Weights of a small multi-label image tagger: patch size [4, 4], widths [48, 96, 192].
Rows from block 6 of a small multi-label image tagger, named by matrix and row number. Rows with one number belong to one neuron. Each number is 50 + 15 x the weight over its row's rms, rounded and kept within 0 to 99. All counts start at 0.
After each neuron's rows are labels from the 100 images, of 14976, where the neuron reaches its highest value: "strongest on" is what is common among them; "peak at" is the part of the image that holds the peak. Only what is clearly more common there than usual is listed. The data: streak pictures of flow and ridge fields. In brackets: how many of the 100.
# fc1: MLP up (model.blocks.6.mlp.fc1.weight, 768x192), inputs 0-191
# fc2: MLP down (model.blocks.6.mlp.fc2.weight, 192x768, transposed), outputs 0-191

fc1.690:55 50 25 59 68 54 52 69 61 28 47 41 58 65 54 32 63 80 22 76 45 41 46 31 73 48 06 46 45 50 58 62 32 31 36 49 44 38 62 33 63 16 54 44 63 53 66 41 47 51 63 48 44 59 50 25 45 23 52 49 46 48 46 56 41 62 24 50 60 64 62 41 38 68 59 43 43 44 74 54 40 73 71 26 55 57 40 54 59 32 32 31 52 62 76 54 42 46 30 44 60 56 31 65 49 55 72 64 62 61 54 64 59 59 65 46 52 78 33 26 32 51 42 94 82 64 63 49 37 45 57 35 33 66 60 33 29 31 87 41 50 57 56 62 50 71 36 45 47 39 79 55 14 33 51 49 47 40 71 35 59 60 46 57 52 25 74 31 44 43 55 31 53 41 91 46 31 21 57 55 36 48 73 43 48 54 61 36 63 51 39 62
fc2.690:80 43 42 45 44 66 41 40 49 42 64 54 68 31 52 53 34 32 65 50 62 35 56 56 33 24 34 59 45 38 30 56 62 30 30 85 41 62 54 40 46 38 61 43 66 45 37 41 19 36 44 48 63 29 49 38 68 44 45 42 39 28 21 59 56 69 34 57 47 61 47 42 28 23 28 70 66 43 44 61 57 44 76 67 58 22 41 46 08 37 21 92 57 39 43 49 79 52 43 48 42 17 48 35 50 54 44 35 49 64 46 24 46 67 67 49 68 33 59 46 73 49 27 58 50 38 39 55 38 74 65 54 48 38 54 28 21 57 70 66 58 80 42 45 35 33 63 56 72 34 77 53 54 45 60 32 50 29 51 42 53 50 39 41 27 41 58 67 43 31 72 48 61 64 35 42 47 68 72 56 47 66 31 40 64 36 43 71 69 23 49 61
strongest on: saddle (79)
peak at: middle right (72)

fc1.722:67 73 57 53 42 73 59 60 48 72 33 47 28 26 41 43 53 40 60 15 35 51 81 61 44 51 21 51 54 49 67 52 50 50 32 52 57 59 27 31 55 60 29 47 59 26 62 58 37 55 41 57 93 77 55 42 71 54 53 58 55 34 94 36 21 44 59 56 58 53 58 61 46 62 51 23 57 11 33 57 51 78 69 42 48 51 41 54 54 34 42 54 60 52 35 60 54 57 57 28 50 45 61 36 57 54 71 27 53 45 50 07 68 54 41 30 60 35 51 36 24 48 71 59 55 61 53 56 42 55 47 63 55 55 57 66 54 28 56 69 65 59 81 41 63 85 74 38 45 62 18 31 66 57 65 75 49 47 34 50 67 25 45 64 44 65 58 46 65 58 54 38 47 61 39 40 39 62 39 50 38 49 58 25 40 41 66 27 39 23 24 62
fc2.722:55 57 55 40 68 57 56 53 34 49 51 57 58 36 47 60 38 51 65 49 41 60 64 59 61 48 57 31 57 61 40 38 34 43 36 65 35 74 51 53 81 52 30 35 24 68 46 48 64 46 43 40 50 40 43 93 67 46 51 29 67 70 53 61 52 70 29 40 53 28 35 43 55 28 35 50 62 39 31 40 52 35 38 33 86 44 11 30 32 33 57 28 47 80 24 34 39 61 22 53 49 54 75 55 44 48 51 46 55 63 36 31 91 51 51 52 42 36 44 45 09 26 44 51 42 52 46 69 33 67 75 59 51 12 48 43 51 47 34 49 78 79 41 56 45 26 42 54 42 47 45 40 41 73 70 52 58 75 57 43 46 24 82 61 52 63 58 55 50 38 51 35 37 33 40 52 44 61 34 33 41 50 54 28 55 51 05 77 56 42 55 44
strongest on: pair of whorls (92)
peak at: top right (93)

fc1.545:49 57 39 31 82 33 35 44 57 60 94 60 78 53 56 68 57 45 51 36 50 46 28 54 40 34 74 36 46 57 42 49 57 26 63 48 58 63 60 70 60 46 57 50 63 41 29 50 29 53 74 72 51 31 42 67 60 43 65 54 76 34 66 50 66 40 57 40 50 15 76 24 63 46 20 37 44 57 47 48 38 52 42 56 40 82 60 53 53 51 26 44 39 46 37 36 53 29 52 42 60 42 40 40 56 52 22 48 62 31 48 43 49 68 70 52 41 57 40 37 69 51 68 54 99 59 43 55 18 27 37 82 46 37 59 50 48 92 58 29 46 40 79 57 30 73 71 49 54 50 26 63 43 53 34 63 43 57 32 47 43 36 41 43 83 31 67 50 40 70 51 33 54 36 57 35 64 33 45 60 36 49 40 78 53 60 25 57 68 39 60 45
fc2.545:28 48 63 75 31 51 51 43 20 54 51 47 69 62 53 40 48 26 58 48 52 54 48 50 55 82 44 51 49 52 26 53 57 37 49 53 51 58 41 83 46 54 55 59 58 46 43 42 67 37 64 75 65 51 46 04 37 44 37 41 37 61 69 44 61 34 93 63 51 14 52 66 57 44 54 55 45 36 77 70 63 34 43 46 23 44 70 49 43 63 18 59 57 22 51 25 57 63 45 45 76 32 27 27 38 46 74 86 46 63 41 45 64 35 33 66 38 53 33 38 99 48 50 27 47 59 63 21 50 58 42 64 54 32 61 28 54 58 27 40 30 35 50 55 56 42 48 73 28 50 39 50 42 60 44 51 60 55 40 37 41 45 59 40 51 32 47 53 44 32 44 42 48 75 82 31 68 34 45 68 50 38 48 67 55 49 67 43 52 52 83 70
strongest on: source (85)
peak at: centre (85)

fc1.744:39 60 66 49 46 53 50 36 28 31 56 52 66 55 41 77 68 49 62 54 24 38 49 69 46 62 25 45 64 61 55 38 71 45 66 69 74 53 15 58 36 53 49 60 40 55 32 50 45 51 82 34 61 24 60 47 51 39 22 68 44 59 38 36 49 61 60 38 41 29 63 37 40 53 60 39 57 66 55 51 47 22 62 48 35 61 62 55 46 52 14 51 45 53 51 34 57 66 63 39 08 65 46 68 67 45 68 50 41 49 74 26 54 40 31 37 57 14 56 56 58 26 58 50 72 36 44 39 87 68 51 51 51 86 48 63 35 37 44 58 03 46 38 60 29 45 54 57 47 46 51 46 32 41 53 60 37 39 60 28 54 35 37 62 74 59 54 53 10 66 62 52 33 30 52 48 67 84 66 37 61 60 58 39 52 66 87 40 61 57 61 55
fc2.744:48 32 51 53 55 68 43 49 77 65 64 39 33 41 31 73 78 66 62 62 28 59 59 34 48 35 60 74 39 39 78 40 67 64 18 53 29 15 55 40 60 27 59 62 37 68 63 50 77 35 36 62 72 88 55 46 30 30 25 64 63 34 38 56 49 55 57 31 55 52 53 48 36 45 68 63 38 45 48 51 41 59 51 81 67 55 55 48 31 45 38 54 45 30 40 40 49 18 34 29 39 46 45 69 47 57 50 46 44 29 63 79 73 31 63 33 60 27 56 62 46 32 72 49 66 47 46 63 48 45 49 58 42 64 37 62 33 67 35 60 83 41 64 42 80 48 29 82 62 54 48 75 53 64 41 48 29 79 70 27 62 49 49 65 48 38 53 52 49 49 63 38 31 45 66 22 72 50 35 48 37 33 57 39 61 42 26 56 47 40 42 20
strongest on: pair of whorls (67)
peak at: bottom left (74)

fc1.720:47 47 67 52 76 34 59 57 42 49 30 43 44 62 30 87 63 62 36 74 34 43 72 48 82 63 45 35 68 39 43 47 49 60 59 66 47 37 63 35 57 51 54 33 26 41 37 43 42 43 54 54 56 58 36 69 67 49 52 49 36 48 56 31 59 43 68 48 48 29 82 52 44 62 53 43 51 49 26 64 19 41 47 64 40 60 25 43 92 60 46 56 36 57 70 48 47 95 28 34 44 50 42 25 52 50 46 31 58 26 44 44 66 57 50 47 45 52 82 54 51 64 39 25 85 44 47 48 46 44 50 45 68 55 42 49 52 38 52 40 25 58 41 28 12 65 31 24 71 51 56 54 33 47 42 42 69 49 70 27 57 35 47 25 54 28 62 38 88 40 72 49 40 31 31 43 59 81 69 55 43 75 55 73 47 50 49 53 59 63 66 19
fc2.720:51 50 30 75 43 58 45 76 50 16 56 65 54 68 04 42 60 46 55 64 32 29 74 44 30 26 19 43 41 60 55 43 48 63 42 53 47 61 49 52 42 47 47 67 51 66 61 43 40 47 48 44 31 65 28 41 63 60 41 42 63 53 40 58 48 40 57 12 52 33 25 71 55 41 73 37 37 54 46 60 34 28 45 81 66 21 49 41 42 35 67 31 33 32 42 37 63 40 58 50 23 33 47 61 37 47 62 42 54 52 09 61 70 41 27 50 51 51 36 34 34 48 50 35 34 39 67 51 28 28 70 39 39 58 69 45 46 39 48 55 39 61 44 67 49 34 33 74 34 35 52 31 48 39 38 79 35 60 26 58 33 63 43 75 15 40 43 73 54 46 63 51 40 43 36 52 40 47 39 37 66 62 12 67 46 69 37 81 38 33 70 50
strongest on: pair of whorls (100)
peak at: centre (94)

fc1.169:29 23 56 58 43 53 44 47 76 50 29 19 47 61 45 74 49 73 54 62 53 46 29 52 76 58 76 34 46 58 31 47 46 50 79 37 71 68 25 56 40 44 74 54 68 37 50 51 39 54 60 10 35 32 58 41 52 51 48 53 59 42 59 59 38 52 43 45 42 43 39 63 20 48 58 50 60 59 34 56 40 81 51 40 80 30 60 36 47 34 83 54 54 33 42 48 23 44 64 39 56 62 55 42 39 52 29 50 53 46 31 24 68 52 46 73 41 81 54 80 56 67 52 68 67 67 39 88 53 57 33 44 50 49 56 57 71 61 43 55 00 24 73 67 58 71 68 24 48 53 28 39 29 43 57 49 50 44 34 46 24 36 55 41 62 44 34 45 61 68 65 48 72 32 52 48 67 20 56 66 38 41 35 54 52 40 55 67 70 56 49 39
fc2.169:33 53 70 47 39 68 57 44 30 42 22 68 60 51 34 76 48 65 66 18 68 55 40 62 80 37 42 37 54 45 50 42 60 42 61 58 34 48 73 42 25 50 57 56 56 52 69 47 88 51 72 46 74 38 51 38 48 72 31 60 42 32 49 41 35 55 36 47 39 45 51 73 44 77 32 49 26 18 56 75 37 42 44 66 23 59 66 32 69 51 27 59 57 81 66 17 56 56 73 48 82 52 45 35 28 45 38 76 66 68 53 52 29 52 37 68 55 44 60 44 85 77 47 38 44 41 35 49 62 44 54 54 32 46 38 34 60 46 35 49 43 37 54 37 43 54 52 63 91 51 59 48 46 58 49 51 49 48 71 55 41 65 59 52 58 62 22 57 52 54 71 27 64 38 65 41 50 26 40 47 70 74 64 48 40 69 54 44 48 47 93 26
strongest on: saddle (44); parallel (34)
peak at: centre (57)

fc1.740:49 42 49 32 99 37 51 46 60 50 02 49 40 64 52 51 56 25 52 51 48 54 47 58 67 63 52 41 65 45 67 50 67 26 66 57 51 32 52 29 58 84 53 36 52 60 52 58 63 75 62 73 62 57 42 53 67 54 62 65 64 33 94 56 27 34 68 60 61 34 69 45 51 43 35 30 46 63 27 66 53 39 64 47 45 46 34 58 49 57 44 39 80 62 58 51 44 45 57 31 25 32 52 50 42 74 48 65 64 27 70 60 52 50 60 62 48 45 54 58 43 49 53 46 82 41 66 38 39 60 36 49 62 46 53 66 63 33 51 73 22 35 20 38 55 13 29 76 63 40 62 27 56 51 69 42 61 66 53 75 45 44 53 48 62 41 49 36 32 66 38 51 39 12 21 35 51 34 87 55 42 68 53 53 58 37 38 69 36 61 67 39
fc2.740:52 35 33 62 70 74 25 68 63 54 43 48 75 36 40 31 31 46 50 69 38 51 50 32 55 30 32 55 28 67 43 51 71 60 52 51 27 56 62 42 37 73 56 36 68 92 46 48 62 48 68 72 59 44 41 79 55 41 25 58 42 61 59 55 51 54 57 34 49 39 24 67 55 18 34 66 57 38 33 67 59 55 71 48 91 67 72 39 01 17 42 48 73 53 55 42 53 64 36 70 44 51 09 30 39 60 34 60 69 47 38 31 29 61 40 47 37 42 49 56 78 19 48 27 46 45 51 24 61 67 46 40 51 69 61 46 46 52 65 61 69 57 57 59 62 51 58 49 70 46 72 45 41 29 64 56 46 39 31 41 47 50 43 52 44 73 56 71 51 25 43 35 66 44 28 46 65 65 39 39 59 60 25 38 53 45 57 65 46 56 65 51
strongest on: saddle (80)
peak at: top centre (34)

fc1.354:41 48 58 64 35 26 54 54 37 47 59 53 49 57 46 43 61 74 59 25 39 34 79 46 55 45 26 42 63 34 85 34 45 61 72 53 52 42 34 57 71 54 42 50 48 65 83 61 57 43 38 67 62 53 57 47 75 20 42 47 35 47 39 56 13 34 47 50 50 39 53 64 38 55 33 41 57 81 40 71 67 58 13 38 25 36 53 51 58 23 50 76 46 65 18 40 68 64 64 36 71 45 73 51 53 44 46 67 52 55 27 40 55 62 49 42 64 59 32 75 23 29 66 52 14 55 35 45 67 49 45 53 41 65 45 52 54 55 36 44 25 30 61 60 60 43 55 32 18 68 60 45 87 38 32 55 32 31 57 44 27 45 37 71 37 47 51 44 28 67 53 62 47 38 31 51 49 75 24 37 81 58 50 46 48 53 70 50 52 23 62 31
fc2.354:49 70 52 41 56 56 62 61 57 64 60 62 28 35 35 36 55 53 58 82 19 52 40 72 55 46 66 22 58 60 62 60 50 45 30 51 51 36 53 64 63 57 48 59 49 50 56 32 62 53 55 70 67 70 22 24 41 59 30 34 59 61 71 30 67 55 70 27 60 29 42 57 55 54 74 57 41 52 57 39 57 22 51 52 33 59 36 34 54 75 36 37 44 62 35 42 44 43 41 62 62 60 35 81 32 42 59 38 53 49 32 46 66 51 57 78 64 56 19 75 67 38 57 73 48 23 25 37 67 27 42 73 66 29 50 55 63 66 57 56 64 25 28 56 64 39 62 83 39 50 42 69 38 68 63 51 82 49 58 63 65 24 51 66 87 44 79 49 56 52 37 44 48 58 45 43 69 73 31 39 59 38 55 43 32 54 37 70 38 67 79 78
strongest on: pair of whorls (86)
peak at: bottom left (31); middle left (31)